A small image inpainting model, trained from scratch.
Model: 40-pixel images, arch unet, norm batchnorm, widths [64, 128, 256].
Training: soap at rate 0.0032, 22800 steps, batches of 128.
Data: trained on seven-segment displays showing three digits, 195000 training examples, 15.0 epochs.
Rows from block 7, named by matrix and row number. Rows with one number belong to one channel. Each number is 200 + 20 x the weight over the matrix's rms, rounded and kept within 0 to 999. All counts start at 0.
# convs0: first 3x3 conv (model.decb.0.1.convs.0.weight, 128x128x3x3), inputs 30-39, a 3x3 kernel for each
# convs1: second 3x3 conv (model.decb.0.1.convs.1.weight, 128x128x3x3, transposed), outputs 30-39, a 3x3 kernel for each
convs0.22,208,185,214,219,191,209,178,199,191,170,206,201,189,201,166,193,168,184,204,180,193,219,189,226,211,190,215,194,181,155,228,209,181,215,207,212,202,194,227,202,211,199,178,152,202,183,213,222,203,206,189,190,209,222,216,193,182,193,205,209,181,186,186,211,222,211,204,205,210,198,188,197,201,168,186,205,208,216,191,221,216,217,187,190,212,184,187,204,158,194
convs1.22,196,203,213,204,208,198,168,202,204,193,182,202,206,252,196,178,170,206,197,218,182,209,190,189,218,222,239,200,227,203,215,194,192,219,226,243,187,187,202,192,174,176,201,205,209,207,181,218,221,195,201,214,195,173,203,217,182,184,172,204,183,189,201,225,227,181,205,195,207,206,201,213,201,214,206,203,202,234,211,216,204,220,216,193,179,210,173,217,225,197
convs0.23,183,218,182,197,208,200,197,206,212,167,235,201,229,184,202,242,226,195,196,206,198,173,197,169,203,194,208,183,204,186,172,207,216,216,212,218,190,216,210,158,165,212,198,230,168,193,213,189,188,173,194,186,210,201,169,196,193,190,196,184,175,191,175,198,206,185,188,202,203,206,215,194,179,194,212,186,209,203,208,177,211,196,204,180,204,195,189,226,177,211
convs1.23,204,181,184,198,193,200,212,195,226,200,201,188,195,197,201,171,179,200,188,179,195,171,193,218,204,172,198,162,214,239,217,184,200,171,202,199,229,204,170,199,206,207,233,195,225,204,221,230,180,201,178,220,178,199,265,188,170,177,189,176,228,188,188,191,175,212,197,170,194,192,166,206,201,196,230,205,188,212,253,189,224,202,205,222,190,178,208,212,223,198
convs0.24,203,196,167,138,189,190,210,180,211,205,189,179,174,217,198,191,178,187,232,207,199,178,206,207,193,204,210,212,213,207,203,183,193,254,268,214,198,210,193,194,176,205,204,183,206,214,187,194,170,178,181,182,171,174,168,176,173,207,194,205,196,206,205,193,212,209,190,202,206,187,189,204,229,207,194,209,176,181,162,175,207,198,230,226,204,197,191,194,178,170
convs1.24,196,185,206,218,222,196,205,180,204,181,204,204,194,214,215,197,211,207,220,170,170,190,201,211,204,222,206,209,175,203,184,196,169,155,189,199,188,211,201,175,189,224,204,204,199,210,187,180,191,188,209,180,206,212,186,184,199,220,223,217,210,202,182,176,181,175,225,202,216,193,164,210,184,215,220,226,223,188,229,182,189,194,205,183,192,184,211,200,200,221
convs0.25,186,186,227,195,197,173,180,202,201,188,211,190,196,183,180,220,195,205,203,197,188,187,191,184,189,219,228,178,199,190,177,195,229,192,192,209,187,211,198,195,219,227,201,198,169,205,195,196,209,155,235,203,210,182,198,190,210,197,196,184,191,173,208,204,209,208,188,195,189,218,194,219,205,229,243,184,213,208,224,208,216,180,201,184,210,229,175,209,193,204
convs1.25,195,191,239,165,238,211,219,237,194,160,222,205,210,241,165,168,187,147,208,184,204,219,219,216,214,177,236,156,238,196,213,220,184,204,179,190,185,185,215,208,223,187,227,179,183,159,188,189,202,233,194,203,212,172,186,217,203,174,199,230,172,196,250,243,184,234,212,207,234,187,204,210,176,170,154,193,226,167,192,204,173,202,202,208,215,211,197,210,214,232
convs0.26,159,150,185,177,215,256,250,195,183,164,200,199,201,196,182,197,208,187,226,198,223,189,205,198,217,203,197,222,214,225,188,187,196,227,213,210,189,186,175,192,199,191,208,235,217,216,189,179,184,198,226,173,172,207,199,173,193,220,208,186,210,212,198,193,205,214,213,183,181,222,244,226,182,216,210,183,195,197,193,229,186,197,205,219,209,201,212,180,210,180
convs1.26,205,193,201,184,176,174,248,202,244,185,191,182,188,215,190,155,191,214,239,226,211,210,199,197,207,205,187,239,204,199,201,198,211,186,184,204,173,212,204,157,216,195,220,186,198,218,210,193,210,197,210,227,182,191,194,204,192,236,222,192,212,204,196,189,175,190,232,200,223,214,195,207,150,147,172,246,199,230,239,196,240,177,202,200,182,195,180,198,212,195
convs0.27,181,190,169,211,195,206,202,230,220,182,195,185,237,231,176,188,174,159,179,192,197,209,170,202,224,251,206,204,200,195,194,198,191,228,227,213,193,219,184,202,193,203,228,208,219,228,191,164,177,201,214,197,191,165,169,167,202,207,187,220,224,214,208,183,205,213,201,196,199,180,194,180,174,185,178,203,183,176,221,221,174,173,182,232,182,206,182,204,208,204
convs1.27,199,198,209,185,198,217,219,216,208,143,181,211,207,207,198,227,200,195,194,210,195,199,191,165,182,205,175,190,184,223,212,206,191,207,192,164,201,186,196,203,189,207,197,170,184,190,175,210,234,203,195,205,200,188,234,216,227,204,219,185,201,195,229,205,201,210,199,194,202,179,204,224,182,169,176,212,202,192,197,225,202,197,182,189,207,204,203,215,215,191
convs0.28,187,220,214,193,168,193,172,209,206,227,183,194,202,190,228,212,226,187,215,199,205,203,182,200,200,166,184,227,211,204,200,194,215,166,192,226,208,190,216,181,192,201,197,168,191,249,169,183,216,201,180,192,196,193,198,195,197,184,182,210,174,209,195,220,204,196,222,205,217,212,198,212,194,161,176,207,219,217,202,196,242,213,198,199,180,181,186,167,185,177
convs1.28,190,227,204,213,218,182,178,217,232,207,192,175,190,210,201,182,177,231,189,208,215,206,194,224,201,195,186,190,187,193,199,192,191,180,185,176,217,202,190,205,235,186,201,196,179,189,211,206,198,209,199,188,201,182,164,195,199,175,216,203,194,223,215,213,198,193,199,218,184,222,189,181,196,202,209,200,174,210,225,192,198,229,211,189,201,187,201,201,205,203
convs0.29,209,189,193,168,168,222,198,192,249,201,198,222,181,186,204,187,190,220,211,198,174,211,220,197,159,206,153,200,194,201,186,194,211,208,217,200,210,201,202,178,200,207,199,219,205,226,183,181,191,214,194,177,191,182,189,173,242,201,203,202,213,208,219,218,196,206,184,208,211,188,213,205,168,216,178,169,187,187,169,162,213,186,192,204,181,188,181,212,216,163
convs1.29,193,214,197,237,210,235,199,203,191,196,231,225,204,212,218,202,195,210,183,193,201,174,209,193,203,208,179,219,199,212,205,182,218,216,188,199,181,200,206,184,203,208,187,214,217,204,190,192,174,222,197,190,217,197,164,199,218,192,181,208,191,178,224,242,189,221,200,207,176,227,202,202,181,196,212,191,180,226,244,221,215,180,190,202,204,207,202,163,230,196
convs0.30,193,184,181,190,199,236,229,221,207,227,172,169,185,232,185,198,211,180,198,204,203,217,198,195,203,211,195,214,164,201,190,228,199,165,186,205,160,194,145,184,155,191,205,212,211,211,208,207,210,201,200,212,202,197,188,206,167,193,195,238,210,197,182,195,212,196,197,202,197,196,210,193,208,179,183,182,176,236,204,199,208,197,218,197,198,203,190,194,195,203
convs1.30,185,200,181,203,219,201,183,212,243,233,225,210,193,207,258,199,229,182,174,199,195,181,190,198,207,203,222,222,201,192,195,175,213,171,197,214,183,206,203,228,210,222,218,212,203,206,198,173,220,211,209,236,201,209,194,185,199,183,197,203,185,203,152,177,196,180,190,185,186,189,181,197,227,192,174,209,213,221,203,161,186,206,225,196,205,197,190,200,201,202
convs0.31,219,209,205,181,190,207,210,206,194,176,198,180,188,210,175,227,207,213,213,212,162,208,211,174,189,208,202,178,176,199,194,178,216,188,233,163,190,209,213,205,191,243,203,185,199,211,215,194,201,210,216,221,234,181,206,164,185,191,204,207,210,195,210,187,200,184,182,203,212,194,187,207,185,187,157,181,180,173,207,149,201,185,253,202,193,190,194,207,248,189
convs1.31,174,202,206,197,220,199,197,187,155,202,215,207,222,198,190,214,216,195,216,217,160,197,206,169,184,210,204,220,205,201,206,205,201,219,213,189,206,186,234,206,225,231,221,198,157,216,226,176,188,204,172,223,193,155,196,220,245,184,246,264,190,208,232,212,240,201,184,188,209,199,202,211,197,226,181,227,244,199,191,199,196,183,178,219,216,173,174,196,179,177
convs0.32,204,215,175,201,185,187,186,212,202,223,197,178,175,195,225,178,211,169,200,177,207,188,193,184,206,206,201,204,164,180,200,189,197,237,227,190,187,177,170,191,183,209,207,192,203,214,189,174,158,208,195,247,234,168,222,212,228,201,211,166,191,198,216,203,189,192,212,202,223,215,204,224,190,145,206,194,221,186,242,198,208,203,182,188,168,186,215,200,240,212
convs1.32,193,219,213,218,215,205,189,212,226,230,211,199,216,195,194,210,212,175,234,222,213,183,203,204,203,185,194,206,165,179,198,170,171,200,208,161,214,208,223,204,195,215,200,238,239,232,204,165,215,198,194,200,180,224,180,165,218,200,220,201,212,215,203,203,237,196,226,220,225,212,192,208,186,222,217,208,201,171,188,203,205,179,188,150,179,220,199,226,184,232
convs0.33,182,205,201,231,191,239,167,203,201,183,176,237,184,187,213,216,224,185,182,186,188,173,220,199,193,195,199,202,195,196,189,175,181,210,199,200,194,187,226,199,193,197,189,195,201,218,210,202,165,188,221,205,217,185,249,232,222,170,201,217,215,188,184,224,206,203,206,197,201,193,200,201,210,197,201,210,184,212,214,168,177,198,185,219,191,214,205,179,171,189
convs1.33,221,196,216,174,170,152,214,230,210,225,190,183,166,225,203,178,207,236,204,219,212,188,140,207,210,169,212,212,170,209,216,182,200,208,217,239,201,189,209,245,202,205,172,211,170,199,195,196,215,212,157,192,250,196,210,198,196,190,208,237,201,181,176,210,189,201,194,222,221,209,150,195,156,189,194,174,229,211,207,193,210,200,200,211,197,203,209,212,205,195
convs0.34,216,204,179,203,176,190,205,218,205,174,176,225,181,181,203,223,188,197,209,210,245,168,201,197,206,197,187,208,196,212,188,216,187,218,207,189,186,189,186,187,216,212,197,210,204,179,231,181,200,186,194,196,220,181,199,208,196,209,207,207,234,199,205,193,200,199,181,200,205,194,203,207,169,236,191,168,228,170,182,158,196,233,205,199,186,203,201,176,185,191
convs1.34,222,201,190,199,213,196,251,203,185,189,198,190,203,184,214,180,209,185,174,203,208,222,201,222,157,210,203,236,202,252,206,190,231,206,193,232,200,173,191,179,189,168,208,217,177,152,208,225,232,189,215,219,213,202,188,181,220,179,194,173,201,186,170,207,186,196,230,215,182,202,193,208,234,185,224,272,190,224,244,197,227,213,196,204,209,194,181,233,184,173
convs0.35,191,199,191,217,240,192,195,187,245,248,191,158,205,192,256,228,173,189,240,195,184,182,189,245,208,159,192,226,214,182,177,205,217,201,193,150,219,204,176,231,267,203,160,154,230,186,228,186,185,209,146,201,189,225,205,211,194,215,191,176,218,186,206,211,215,202,202,229,219,173,196,220,182,202,172,213,215,204,197,210,185,214,216,188,178,210,217,226,201,179
convs1.35,183,196,253,198,152,165,253,185,180,199,184,213,178,173,197,187,231,166,192,197,201,202,197,221,187,207,163,200,180,189,197,180,223,206,196,190,235,227,222,209,164,185,210,217,200,195,182,216,218,171,225,215,202,188,182,204,179,194,213,185,204,206,176,205,208,174,168,188,173,233,220,211,236,166,237,198,180,195,228,203,193,245,203,188,199,195,209,254,196,191
convs0.36,204,186,192,232,201,187,184,208,212,217,193,184,189,214,189,216,217,199,192,187,210,223,188,164,189,178,162,209,227,249,173,174,174,179,198,173,197,187,165,207,233,232,183,218,207,215,183,189,201,188,203,231,168,172,164,196,185,196,209,230,206,222,207,206,197,198,189,206,217,170,173,196,200,191,183,159,209,210,187,214,210,175,202,188,176,180,222,166,203,205
convs1.36,193,184,188,209,197,226,188,207,195,215,192,170,224,193,196,188,220,210,183,226,177,219,202,210,210,217,218,213,196,217,198,218,217,179,180,199,194,174,201,213,198,194,180,197,222,203,183,211,187,190,170,203,209,192,198,228,180,187,215,185,171,218,198,177,192,197,190,174,182,202,196,163,172,194,222,194,211,188,191,175,186,214,207,204,206,170,189,203,181,171
convs0.37,252,208,194,164,211,183,197,212,237,216,150,203,184,232,206,194,208,208,199,212,219,207,190,210,209,196,225,182,192,238,210,186,198,206,204,191,213,225,184,206,211,181,219,220,185,185,180,154,215,199,191,211,179,189,171,181,225,200,205,199,205,191,200,204,229,192,205,185,201,194,212,187,210,201,232,209,224,174,196,196,205,171,207,222,197,168,230,203,219,246
convs1.37,155,195,179,199,204,195,203,223,185,222,231,215,237,215,207,224,195,189,187,195,217,191,218,204,214,195,204,212,215,202,225,165,177,207,154,204,205,184,183,206,212,229,183,192,221,200,187,193,221,190,191,221,240,219,208,223,190,174,194,207,173,226,219,191,193,171,214,206,204,229,208,189,189,182,186,192,215,217,234,260,200,169,196,209,176,200,195,172,187,219
convs0.38,231,200,185,197,232,231,199,226,200,181,180,210,209,185,187,185,192,178,210,220,218,218,182,206,198,198,186,189,190,205,198,195,198,183,172,138,200,177,182,190,189,238,207,204,222,194,207,206,194,198,199,193,203,214,219,209,175,163,221,203,223,233,233,195,202,204,206,206,204,192,210,212,245,209,176,181,212,173,198,177,173,211,210,199,196,223,173,202,211,204
convs1.38,200,215,213,216,173,196,191,221,171,207,203,220,193,236,222,213,220,190,201,204,214,173,214,175,227,185,165,233,201,173,209,223,207,200,209,150,192,229,160,154,197,199,184,201,178,168,198,237,203,196,212,196,208,223,178,198,198,195,196,221,223,210,215,190,211,190,193,172,209,187,185,183,212,176,190,203,211,185,203,199,199,203,222,210,201,186,210,189,180,173
convs0.39,199,167,222,202,227,179,197,203,213,180,223,219,186,201,170,162,202,240,199,179,212,183,224,212,217,182,191,189,205,207,216,205,208,174,180,204,201,203,179,200,200,191,213,200,199,214,190,183,162,179,224,205,192,225,218,200,195,229,191,197,241,198,210,230,213,194,196,207,216,199,212,204,193,223,217,235,184,245,203,205,242,187,208,231,198,196,202,211,189,164
convs1.39,200,213,169,181,200,202,197,207,196,192,200,217,205,185,182,206,199,199,204,211,192,183,204,200,216,213,212,199,243,228,207,216,206,204,244,216,219,196,223,170,187,231,229,202,212,170,167,183,177,217,212,195,183,175,218,206,177,202,193,207,195,200,213,185,181,223,198,199,188,183,197,205,194,193,191,215,234,164,169,198,199,181,174,201,214,198,211,232,197,214
convs0.40,203,180,190,190,230,185,202,213,191,180,187,187,218,217,209,223,217,223,209,207,192,198,206,202,191,220,211,187,196,203,214,199,213,207,217,182,180,189,212,188,211,188,179,160,191,193,167,209,176,179,182,196,197,182,217,176,189,202,211,208,199,204,193,216,211,194,203,205,191,189,213,213,177,200,201,198,192,215,193,187,184,190,195,208,180,207,226,216,195,183
convs1.40,259,193,244,176,200,167,213,202,210,201,199,191,187,193,197,180,198,180,199,200,221,185,214,214,212,187,189,181,204,200,193,199,201,208,248,191,194,218,177,168,197,181,186,183,191,177,207,237,206,208,203,196,239,179,204,196,177,205,176,217,219,205,177,177,217,193,168,205,175,201,212,207,187,216,228,178,237,213,196,214,187,216,198,239,199,182,225,217,179,218
convs0.41,149,204,189,241,201,245,214,201,176,191,212,171,220,227,205,212,178,173,180,212,164,187,219,216,190,210,245,222,203,206,193,191,181,198,175,202,207,199,210,210,230,211,203,218,204,201,210,189,157,155,220,185,179,183,154,221,186,216,217,202,224,219,168,206,213,213,187,193,204,191,190,221,211,214,197,179,206,190,179,164,172,198,193,201,194,193,216,200,210,182
convs1.41,165,189,209,206,231,189,190,180,206,175,194,236,217,186,217,201,208,176,190,241,169,202,220,205,189,197,232,215,210,233,234,192,233,191,244,188,179,184,226,197,189,192,205,183,205,190,245,171,211,229,221,189,191,258,182,179,205,208,242,215,210,185,217,188,156,183,205,216,187,185,198,233,201,187,221,200,177,226,192,169,196,185,160,187,180,193,196,198,200,213
convs0.42,202,237,218,180,200,195,195,195,216,197,176,174,201,218,188,165,161,187,203,200,180,212,240,232,198,201,232,186,190,176,171,206,204,205,225,172,193,199,248,166,169,189,233,206,173,235,188,183,234,186,230,239,193,195,193,182,212,184,207,187,210,176,183,225,200,206,189,180,181,196,195,189,224,185,193,185,195,191,207,205,170,217,173,216,175,222,210,197,229,184
convs1.42,216,209,189,156,203,209,212,177,205,233,218,233,195,160,177,172,187,200,177,205,211,195,202,217,257,163,211,183,210,200,188,217,209,215,228,256,197,194,178,211,201,224,145,219,228,195,194,154,194,191,216,194,220,217,216,185,210,196,197,194,196,181,224,209,206,224,200,208,184,219,183,184,220,222,218,199,239,191,219,215,170,165,186,195,184,166,212,228,163,191
convs0.43,258,210,188,133,162,166,203,219,176,201,222,188,177,173,178,203,193,189,177,196,176,191,173,217,167,229,242,194,195,219,186,172,242,200,169,219,242,237,209,113,163,232,251,235,191,222,218,192,200,212,185,201,224,166,252,225,273,167,200,195,168,188,213,199,209,203,199,197,219,204,207,203,214,231,186,200,201,189,192,214,178,206,205,165,201,205,205,183,202,207
convs1.43,187,219,227,224,213,198,209,209,210,216,174,168,224,192,193,195,180,174,176,203,237,169,167,205,196,198,186,189,221,199,211,191,188,204,214,187,197,197,164,205,189,200,230,155,193,176,159,190,190,207,220,203,147,205,217,208,199,207,176,218,177,205,156,236,216,209,164,171,185,156,210,204,170,214,186,239,186,159,198,192,226,167,209,214,216,185,185,183,199,182
convs0.44,194,202,203,212,179,238,190,185,220,195,193,176,197,210,221,205,221,219,235,190,229,229,205,222,204,229,194,199,208,189,231,221,221,164,206,226,219,179,180,212,204,187,196,186,205,186,204,161,170,158,216,164,225,253,180,212,224,202,207,191,193,222,184,194,219,195,199,183,211,197,174,216,197,185,202,245,175,213,196,233,213,205,208,190,189,204,213,180,192,183
convs1.44,200,216,196,210,205,199,182,186,187,207,182,211,182,230,213,225,215,179,214,184,200,166,198,172,152,233,187,181,202,182,230,180,187,198,182,222,215,195,175,181,200,192,214,190,202,174,212,188,196,207,177,193,179,191,215,208,266,197,216,226,191,229,190,192,202,197,172,235,190,217,197,203,194,200,143,208,191,210,225,173,210,215,204,228,171,206,223,188,188,217
convs0.45,159,200,176,242,198,179,147,171,179,218,185,184,228,204,213,170,168,159,188,213,200,205,190,194,202,197,185,236,216,200,223,195,214,187,202,193,176,205,229,202,195,147,245,225,239,224,199,180,193,188,181,202,227,184,201,224,194,168,202,180,208,212,195,188,209,204,189,205,187,199,208,202,214,230,206,182,178,206,197,194,210,198,195,189,232,233,210,202,187,204
convs1.45,200,189,202,231,202,224,176,168,219,199,205,218,195,185,166,222,218,239,203,196,199,162,233,224,146,180,226,195,205,188,195,189,174,184,216,202,198,194,162,233,200,197,177,202,218,200,199,172,177,189,188,163,174,174,184,169,203,208,199,209,200,223,188,193,193,208,186,203,213,227,200,203,185,227,179,157,167,212,204,187,200,225,200,186,234,216,203,156,198,160
convs0.46,166,180,204,237,228,205,196,180,186,187,198,164,149,204,164,173,183,192,222,205,199,189,199,209,180,176,167,179,209,229,203,204,206,173,209,201,212,185,197,215,227,219,168,155,178,213,203,198,214,173,203,214,196,178,165,173,166,225,196,225,194,183,208,187,205,203,216,227,225,191,205,181,212,200,215,229,209,223,183,187,180,195,203,189,169,198,196,154,166,167
convs1.46,183,185,170,233,196,204,176,181,174,178,206,193,212,196,192,218,195,220,205,203,258,169,195,218,210,174,176,205,210,218,189,170,210,214,211,273,184,196,203,184,201,204,219,198,180,214,196,207,205,184,168,225,206,221,174,184,187,202,191,196,197,218,227,155,195,188,196,230,192,201,200,220,189,177,155,197,204,188,209,200,200,190,197,202,208,195,203,229,218,199
convs0.47,182,205,194,201,210,210,211,212,176,192,196,177,197,189,229,195,176,182,234,210,259,209,205,203,193,207,196,163,214,224,193,246,215,188,202,227,175,196,165,207,219,222,218,233,202,178,180,228,230,155,216,176,179,192,182,191,195,184,189,204,186,213,202,209,207,182,206,202,209,210,209,181,179,207,202,172,221,214,191,223,166,182,186,172,201,198,215,172,158,179
convs1.47,207,189,211,207,192,221,238,196,225,191,195,216,203,198,221,197,217,195,195,234,199,217,205,179,180,173,226,177,208,192,176,191,220,183,164,201,190,194,203,178,204,193,218,179,197,229,222,205,216,209,169,204,209,194,194,201,210,194,192,198,199,192,173,206,169,228,198,180,192,175,203,205,206,216,174,214,196,210,210,185,191,232,212,239,224,227,217,203,216,236
convs0.48,180,191,194,207,213,222,197,176,190,180,198,201,205,172,141,196,183,193,157,158,165,194,197,141,171,209,214,159,177,168,213,167,132,200,225,143,194,185,152,199,221,215,207,195,216,212,209,196,217,193,154,202,183,201,180,174,159,226,199,193,178,214,199,205,204,200,236,221,196,200,206,194,229,171,154,246,183,138,199,212,183,166,187,195,203,194,206,223,209,214
convs1.48,209,205,205,242,215,205,216,203,181,187,189,175,210,192,172,173,184,195,206,207,171,205,182,183,185,182,168,192,165,183,225,231,197,249,197,181,206,198,234,170,198,206,194,207,195,198,195,212,220,199,169,181,220,210,191,177,194,170,174,226,198,198,213,188,218,171,209,195,214,206,183,182,208,171,187,210,195,187,217,180,201,209,179,186,213,191,174,220,230,163
convs0.49,196,177,203,214,213,228,170,223,279,181,202,200,192,185,227,159,196,186,189,193,207,201,233,224,225,229,178,181,203,218,201,207,181,208,192,199,193,195,185,169,170,182,203,214,234,188,198,190,208,163,202,216,221,207,177,215,224,197,211,204,204,226,201,211,195,209,203,192,192,208,218,198,204,201,229,185,186,182,185,180,233,216,201,200,217,195,218,193,216,179
convs1.49,147,200,207,156,193,195,192,185,256,197,225,229,214,222,226,220,164,214,218,193,191,229,176,197,224,185,233,189,204,215,195,211,243,187,176,202,189,214,198,163,183,205,212,208,216,190,197,165,185,203,204,196,199,187,204,184,224,191,172,191,177,218,221,181,197,198,234,196,210,224,205,197,195,246,218,200,199,212,203,167,201,207,140,185,214,185,180,204,204,203
convs0.50,167,188,212,238,216,223,203,182,172,184,181,191,200,204,196,207,203,212,199,184,181,218,188,183,192,176,185,199,211,213,193,221,199,203,193,218,205,201,196,210,179,213,169,192,169,202,190,208,203,209,180,181,197,185,181,188,207,223,212,223,201,195,205,203,202,203,179,196,222,185,185,173,195,201,221,191,234,202,177,187,188,193,200,205,203,189,186,235,205,199
convs1.50,206,177,193,180,215,219,199,186,194,197,186,175,175,189,209,202,199,205,179,224,199,165,209,197,170,196,175,198,144,189,217,206,203,199,240,236,205,196,226,174,177,156,197,194,170,183,174,199,204,175,212,200,194,198,172,196,208,230,184,213,226,204,224,202,221,238,169,214,194,236,217,202,180,204,184,172,214,190,183,185,156,221,176,188,195,184,218,235,208,208
convs0.51,200,216,188,202,199,209,219,201,167,242,228,202,199,188,191,220,203,176,173,155,191,234,216,177,179,234,236,204,151,190,195,201,208,236,229,188,215,202,216,212,191,208,229,189,188,256,222,137,228,188,167,244,210,207,182,185,181,214,191,206,206,228,220,181,181,182,202,191,201,177,194,173,186,209,211,194,157,217,175,187,192,230,165,202,211,223,199,186,215,239
convs1.51,191,219,199,198,221,194,200,191,201,207,172,199,210,198,214,186,198,186,197,176,185,216,203,201,171,209,214,195,178,204,200,169,212,216,202,180,204,207,210,179,219,210,233,198,203,201,208,196,202,203,208,207,212,177,205,221,195,194,209,212,193,193,208,220,237,195,193,191,190,179,194,192,215,180,223,200,214,193,201,195,200,181,206,207,193,209,215,224,186,195
convs0.52,225,210,204,213,188,214,214,198,193,197,190,178,179,189,190,171,188,172,185,184,231,217,171,237,220,206,220,191,204,204,204,176,210,224,187,195,199,204,215,255,196,207,211,199,234,249,174,175,197,164,180,209,178,186,204,203,159,175,210,200,202,223,236,209,210,223,189,221,208,206,220,215,188,209,217,164,176,214,188,190,249,186,205,183,187,177,183,144,167,157
convs1.52,198,201,216,191,206,193,200,202,187,195,202,174,186,215,217,182,190,154,214,196,217,189,193,198,202,213,222,185,182,199,189,246,182,179,175,200,202,191,179,188,180,210,205,225,189,215,186,213,201,191,212,196,199,195,210,179,210,196,176,213,231,216,197,181,227,185,188,224,205,226,200,167,205,188,208,214,193,219,213,199,194,183,207,186,178,203,209,165,211,204
convs0.53,176,179,185,176,231,216,215,214,147,185,189,189,194,191,147,159,219,212,210,204,199,213,200,196,189,203,253,245,210,189,222,219,214,219,238,170,181,179,165,247,258,196,214,199,192,211,218,199,171,188,240,183,197,184,189,216,206,239,214,180,198,203,166,225,218,189,223,236,193,221,206,217,207,178,167,189,230,183,247,227,187,217,183,220,195,204,208,245,175,232
convs1.53,183,200,224,182,170,184,220,183,203,219,175,217,212,194,198,174,227,205,165,199,178,209,217,223,209,218,241,201,208,180,161,164,201,176,215,165,186,181,205,223,182,153,191,176,245,202,203,236,176,200,207,182,192,192,220,182,211,221,237,192,179,205,183,178,217,243,209,228,193,193,219,199,184,200,198,247,207,202,201,216,178,199,189,204,185,234,214,211,196,210
convs0.54,195,187,202,181,221,205,202,219,230,194,185,200,202,143,177,204,191,188,203,191,185,173,184,216,183,260,197,228,210,194,200,188,212,188,216,190,176,193,228,176,212,167,232,222,197,184,173,186,157,252,175,205,178,231,225,174,203,208,194,212,244,196,234,222,230,200,200,195,164,217,213,198,191,201,187,165,208,196,212,188,174,212,191,179,187,215,218,199,180,206
convs1.54,153,196,189,228,162,197,230,186,239,189,208,174,175,243,211,193,204,187,195,200,204,181,214,203,157,230,170,222,204,194,213,181,206,211,205,219,184,191,205,195,181,222,209,188,223,202,167,228,205,177,204,191,192,177,197,223,194,226,208,205,175,225,190,211,195,183,190,212,216,189,193,204,219,215,210,231,213,181,224,192,209,179,225,220,193,202,188,186,192,195
convs0.55,207,215,218,192,204,187,187,172,208,173,230,183,194,173,201,181,207,213,195,186,177,190,184,166,179,202,198,208,180,198,198,215,199,142,173,165,221,214,202,203,182,184,170,195,209,184,209,211,198,207,203,177,192,173,193,209,211,202,191,220,193,188,211,188,220,208,186,189,220,209,190,207,204,181,195,198,207,194,207,180,171,184,197,198,223,159,243,247,190,189
convs1.55,216,213,218,178,212,205,193,200,188,236,207,230,192,214,201,212,211,176,224,228,220,241,260,194,192,224,208,191,188,196,204,202,205,216,156,189,210,221,205,219,230,201,203,203,229,202,200,228,204,186,207,194,202,206,194,211,202,196,174,189,214,186,183,194,203,197,200,183,181,206,195,222,211,182,169,175,194,183,212,214,190,192,168,187,225,184,214,213,158,208
convs0.56,227,213,211,179,186,190,168,213,191,219,227,181,200,177,195,187,187,207,200,201,190,201,165,198,172,187,193,186,194,212,186,191,227,206,195,201,188,212,208,164,174,150,202,205,205,190,217,193,200,182,186,180,217,174,211,222,185,207,194,204,192,182,179,176,192,221,201,193,186,233,199,181,209,179,245,186,215,251,182,172,219,181,215,198,200,208,222,195,220,202
convs1.56,202,191,198,221,212,220,157,179,181,204,246,217,181,185,241,170,217,206,175,205,169,181,190,203,175,202,156,202,190,207,215,209,212,199,231,203,183,227,219,223,189,186,229,228,238,223,201,216,217,192,206,202,188,201,228,189,219,185,202,177,183,196,176,227,207,225,208,183,182,181,216,214,233,182,212,182,205,184,192,182,180,214,179,222,201,224,221,185,208,209
convs0.57,183,202,206,189,233,178,206,194,179,175,193,188,197,176,221,192,209,188,195,197,180,221,169,189,241,222,229,200,212,202,169,220,191,197,182,204,225,216,195,211,191,225,214,184,180,222,143,178,206,164,178,219,184,202,203,194,214,219,198,221,208,191,233,199,203,192,194,220,206,191,196,184,175,198,226,174,206,212,168,209,217,181,192,200,188,193,207,170,199,204
convs1.57,200,181,213,239,203,172,228,176,206,181,172,168,227,212,209,172,217,177,233,174,194,202,206,185,203,226,194,197,184,231,219,214,229,181,195,201,211,200,216,191,209,175,221,215,192,178,198,183,234,215,159,248,212,223,164,208,201,198,194,199,241,209,205,175,217,214,205,212,201,206,157,187,174,167,248,187,212,218,221,213,218,204,167,223,215,193,179,168,220,189
convs0.58,206,176,185,121,193,109,204,171,180,191,184,203,149,216,156,202,183,182,217,212,169,210,188,183,190,210,248,227,222,199,178,198,212,230,203,180,202,186,161,168,216,267,254,183,156,210,182,193,176,189,211,209,195,194,192,188,191,161,187,174,214,194,166,209,203,210,215,197,213,205,206,200,196,185,206,214,185,190,205,197,201,207,183,192,181,202,240,242,199,196
convs1.58,86,150,253,292,242,205,166,189,160,213,221,222,221,191,171,181,205,209,173,201,227,216,201,223,251,207,184,222,219,222,181,196,167,203,204,219,213,194,234,186,209,231,223,214,154,205,185,181,167,202,201,211,212,180,246,184,166,213,195,218,217,203,205,209,209,223,226,196,157,200,176,195,191,226,234,214,201,175,189,197,201,225,216,194,165,198,233,200,183,208
convs0.59,198,175,221,215,197,190,205,216,230,188,173,193,188,207,233,193,240,222,215,223,213,195,223,234,189,177,196,173,179,215,202,188,226,218,211,226,202,165,168,203,200,179,200,187,215,191,213,154,208,225,211,189,170,198,226,206,195,205,198,207,191,208,236,210,220,205,187,217,208,173,188,188,208,198,186,200,210,193,194,187,226,183,194,171,166,202,172,222,183,193
convs1.59,201,199,221,182,193,192,193,201,171,187,188,238,184,217,192,193,210,189,209,206,182,167,197,178,187,175,202,200,209,144,201,212,188,211,218,221,197,214,178,186,194,193,223,190,210,210,208,183,193,178,200,226,180,202,198,190,212,227,166,215,193,188,201,194,186,235,213,202,189,189,195,194,190,223,236,219,202,185,204,207,194,198,230,200,201,184,205,201,168,187